From a checkpoint of a small contrastive image-text model.
Model: 7.36M parameters, 64-pixel images, encoder arch inception, encoder norm batchnorm, encoder depths [2, 3, 4, 2], encoder widths [128, 224, 384, 672], text encoder norm layernorm, text encoder activation gelu.
Data: trained on small charts drawn from random numbers, 50862 training examples, 9.1 epochs.
Rows from block 6 of the image encoder of a small contrastive image-text model, named by matrix and row number. Rows with one number belong to one channel. Each number is 128 + 32 x the weight over its row's rms, rounded and kept within 0 to 255. All counts start at 0. Numbers have three digits each.
After each channel's rows are labels from the 100 images, of 14976, where the channel reaches its highest value: "peak at" is the part of the image that holds the peak; "peak on" is the class under the peak. Only what is clearly more common there than usual is listed. The data: small charts drawn from random numbers. In brackets: how many of the 100, against the usual share in percent.
# r30: branch 2 reduce pointwise conv (encoder.blocks.6.r3.0.weight, 96x384x1x1), inputs 0-76
# b30: branch 2 3x3 conv (encoder.blocks.6.b3.0.weight, 144x96x3x3, transposed, each kernel summed), outputs 0-71

r30.42:115115125155135099126169128111117111162165104112147159068136101185073178103143127105104176115188103095121099109152062163083117162135166141111165120111088087104087180129050113093163137141075074141107161113176098165131110139131148178
b30.42:148088166147162118164119136139174115130151134102131137120106135142087162096107155182131133076112131132111101158085111058149064179125126096094137099132147120130064128109125122123099168165102159147052091152158113111138
peak at: top right (36 vs 14.1)
peak on: data marks (95 vs 21.8)

r30.51:153157120213129157176162150111118108143142133140134138109200152085173163164114133126076132111135108130126126107179175156093126145177164090209143151126134133148130105137109158134170098119158133126128146143140097179143125176118099178
b30.51:120183079145136171146116124082084140129112142114122185134089104134059118095118164111176124174080151158139063102079130087107078130090120154115145202077116141107125097154108101078093202106110117104066176064063147168140
peak at: bottom centre (45 vs 9.4)
peak on: data marks (83 vs 21.8)

r30.49:126112135167108139128042113109097110086103127164215163136103107099133148141122103153104098119157132070144159125128072162099255124168160090114076141072096123144128136145161089124058090126103084116111139237120142160156146175167156118
b30.49:158166116086184095138133151076168123112118137055110145179070077126089129084122130130134139134120187126103068179068103102165111137067121082126135060144124127130114147140150069066129113178185097162103096108103135142112
peak at: centre (82 vs 6.2)
peak on: data marks (93 vs 21.8)

r30.75:115129151136159118160134183147151137108121087187150142222143139125154132129129130122157195126094150198134151147121176103125123127141084166146125165149124114108109108120111135152105073135126099121175094119125097158131119166141114166
b30.75:172160117138190126100155174084111166142127175099134081156174126145122106148138116091140121156112124162149119116105163103175165113102158087127079111140125108143121105123119151147078066131107151051126103077077208115104
peak at: bottom centre (39 vs 9.4)
peak on: data marks (46 vs 21.8)

r30.3:124126169118057068084136135132073091120182255107152098137124121076083163060150101115111131107131145123132112133150080109113124133062071116076091173102130086154098180136174158109179146119150164131092172111090165125068107099101142104
b30.3:087159160135188084118095172105193139100113070161185106087141106088136117145091169145145078142100161098076171141128078145131115130131124088163159096066111151147086153140160130130117101155159190103092100036130106119086
peak at: middle left (53 vs 9.4)
peak on: data marks (85 vs 21.8)

r30.67:122175116194134159111090110127142094109119135141165138151086140093120117143150097115174099096128135140119142092136157118121115103154093162142129144174122105162099181172061135219172115133156161112126118112148115132122100129138070113
b30.67:066107179132125151128125086164101154090102160108177149192162122106135179171144110114220133107118116148128134126137103203092092142124190124124165174150146087159187099108145110189146090140124153125150082141063172153141
peak at: top centre (56 vs 9.4)
peak on: data marks (94 vs 21.8)

r30.17:055151115123121093132086094141142107175117104125110077095137161138157120091112145130094055141113094118130111099177135116179165081142139151150121053114151113081163175121161104181183087120077117178105058114144184127129148124151154137
b30.17:125142114123080116160172132099106161100106125123135142096189153113095150123071136142127169107133135173139097077143136087154110181115071144185100147135145135165166150205064121152059141177148157110105056181097103137102
peak at: bottom centre (46 vs 9.4); bottom right (33 vs 14.1)
peak on: data marks (78 vs 21.8)

r30.89:129162143117129195118098071175163076054169161115149096119126106140115186156112163225126095083069156155064140133156109138110184114141133087152051139123111072111123157173086190126165119115112099119150146125061154151129137143139138125
b30.89:088187125157209112128172095080198084128121135110090132106122150157097130142086078117092141101129160106094157069109121112095090113089141135205110107104129124119110130141123100118095095119185122090141133156084106110132
peak at: bottom centre (46 vs 9.4)
peak on: data marks (90 vs 21.8)

r30.11:126099158143158099194057071120144161194083114077139116127150175120149127106110169147127152184151152129141176097157103174151102136077165177136081073113118175114141132164142154115124138163120148106131154123134159095128143182164184107
b30.11:147143137134131088174137134147086099119078225141136079147118091191130190214176098086096149088166184119112176180119116174121090159138153118129132177088138096144123114129120103105079149147160114170143172114046095170129
peak at: bottom centre (45 vs 9.4); bottom right (39 vs 14.1)
peak on: data marks (94 vs 21.8)

r30.72:186110093154082123147151119103094103131124051127104168128092174110114177220126100119140103158183096141156169120143116135087105108242168090112145171089057109147138120138077158117125121110131104100100142133082053151138073131183064124
b30.72:095108160120101105108105104185141146158093095134109116092158171124137150157145134189141144139128081101101219173104112134113160131168171146145113109111166121119105133125166125140089080086118094157121138116236124094156
peak at: bottom right (40 vs 14.1)
peak on: data marks (82 vs 21.8)

r30.77:137107140148203120170119101135117130173244074140105140125128114093152096154142131088174090108165137119127144085081087149079132173180190110146106204145167095104143110157132135165102138131116143139115159120122069118135109108141149174
b30.77:118116141161146141130081152205150105109152131156116116140060148071140170099110109119190118139101088100182125117112134138177154110134163088154179095123109114092110102157138126096131109091143149074112106105128158139151
peak at: top left (71 vs 14.1)
peak on: data marks (100 vs 21.8)

r30.0:122155138150112123145161108145107087105181085069093131107127122160126094140174104146105132102155136130102086117173198077110173105137111069130082199197083067197100085119099105174077108123119119088094108122119092174097148082139160179
b30.0:141130108101160088093104063068097155177107157124101121131131082118141162117123147130170143102118142119091101136107180145108125116112165088159112084106140147063135151109116127131125178082135156089127144054098141140140
peak at: bottom left (58 vs 14.1); bottom centre (26 vs 9.4)
peak on: data marks (100 vs 21.8)

r30.80:150128126155047127147125159110174131086093112144113122111158093086171147115080160121123121135146153190093176082090117199145123079155066087145127095111131122071162118159112058096165164187141116129123133076148162095130117151076101078
b30.80:055150108123097079125058121141103210123100194154093131116105113141114086122093114114074113154128105061171140159118103100160216135084090103071097125113144113132058108102139150094097094153083180119169157165133130143105
peak at: middle right (40 vs 9.4); bottom right (32 vs 14.1)
peak on: data marks (80 vs 21.8)

r30.19:082143082098118130079134176105149137155144081158192124022097202167162145150101101129094171073149146106199075133143065108100154087132152130115133083114113124096156097134137110111158155155105200092124180080104145112142089131114105117
b30.19:131122123128079136138075169136139117135140112135133063090247112107162122094101169173165113137162136072096193113115133142156111132158160162139117122079127135114117166115139200096098133157093190140139131118161060144094
peak at: bottom centre (30 vs 9.4)
peak on: data marks (92 vs 21.8)

r30.14:112121124051193142126155102159143085115125198121182110147090157118158165098119061169153107127150038074119093133173164177124153081095131133139077153089096164097075172111139072122102056112142163151140129085135100230123088072157096160
b30.14:117118090089180136150136117137076110100089128128132144100109169119130142139143161085130098134116189078159103126113121121129131109133067058097141065115067077123093077159145133078066047114176157161129142094097128115092
peak at: bottom centre (42 vs 9.4); bottom left (38 vs 14.1)
peak on: data marks (97 vs 21.8)

r30.79:125155073085117105140040109055113141135154113141121150112144152116127141123129122108108153117145088113133154126147077091102103163110107126086147138101093137147131084129091063110139136154142142109107191128140128125063104172133120130
b30.79:111105105051154128199105145160142166116121098171173090131175132119093103134094120195120082142087076156090129129171148132151126074103115129079124116118125197184179115121100114092132134111114137099159118081152141089129
peak at: centre (32 vs 6.2)
peak on: data marks (75 vs 21.8)

r30.58:116149139136099101210065117109102121152139149140167137064114130166094116158119153120144075108155095083115137109143166114175101122135157108139164145133191161179117114150112120075188144111149110160137118169167150093162129087169155119
b30.58:056083117124102143079165099155088148139169096146123126153146109171066151169171104128166106136124143149106165117143128118137168103205123068096163120162179149145125118117139192144163141190138124131186134146207094130134
peak at: bottom right (48 vs 14.1)
peak on: data marks (89 vs 21.8)

r30.20:128136125128129123160141160109140179102054127110108095142100096141119181106149068203099181120113115144114126131077136086163141149138174144080131137120083100190131140166143162143088110103079063109132173142094157112100123183092149135
b30.20:091110132068099118166084083162083135174131173058072156124090139147092081052087128191164093132088084106096138120136120091170121140121116118119134126114130132107101149164146090101112125114066141065132138114126108112137
peak at: bottom centre (30 vs 9.4); middle right (28 vs 9.4)
peak on: data marks (87 vs 21.8)

r30.31:135145162108148090113154137097170109164115166170155124121111165120155166129225149117139140103111167112164107110176209140091151170179093153102160160127123139111150139099098165110165114108110156135118167090108130067144170110064103212
b30.31:111186088099114101061151136133083154067112118193141058164166137091125114069120121105127145149157135081129179123132159081160098154165147147097133112056076103030144101093123091107118120125101178174100108158169155141131
peak at: bottom centre (40 vs 9.4)
peak on: data marks (79 vs 21.8)

r30.76:130097178116134054127129144129149109127157058143115171096171099068118090099115156110124131106135161120166183120128092120118141147130197162131191196117128128094159142120117114192148146110191112128133130108138141136171111136183150100
b30.76:147178104139147130207119107107098127195061119147141136140120164097143095134073132124152157127106133133125045102108131116118123105173159195140070151085145087155100091116144148111161132102190114156151124109133052123102
peak at: middle left (68 vs 9.4)
peak on: data marks (99 vs 21.8)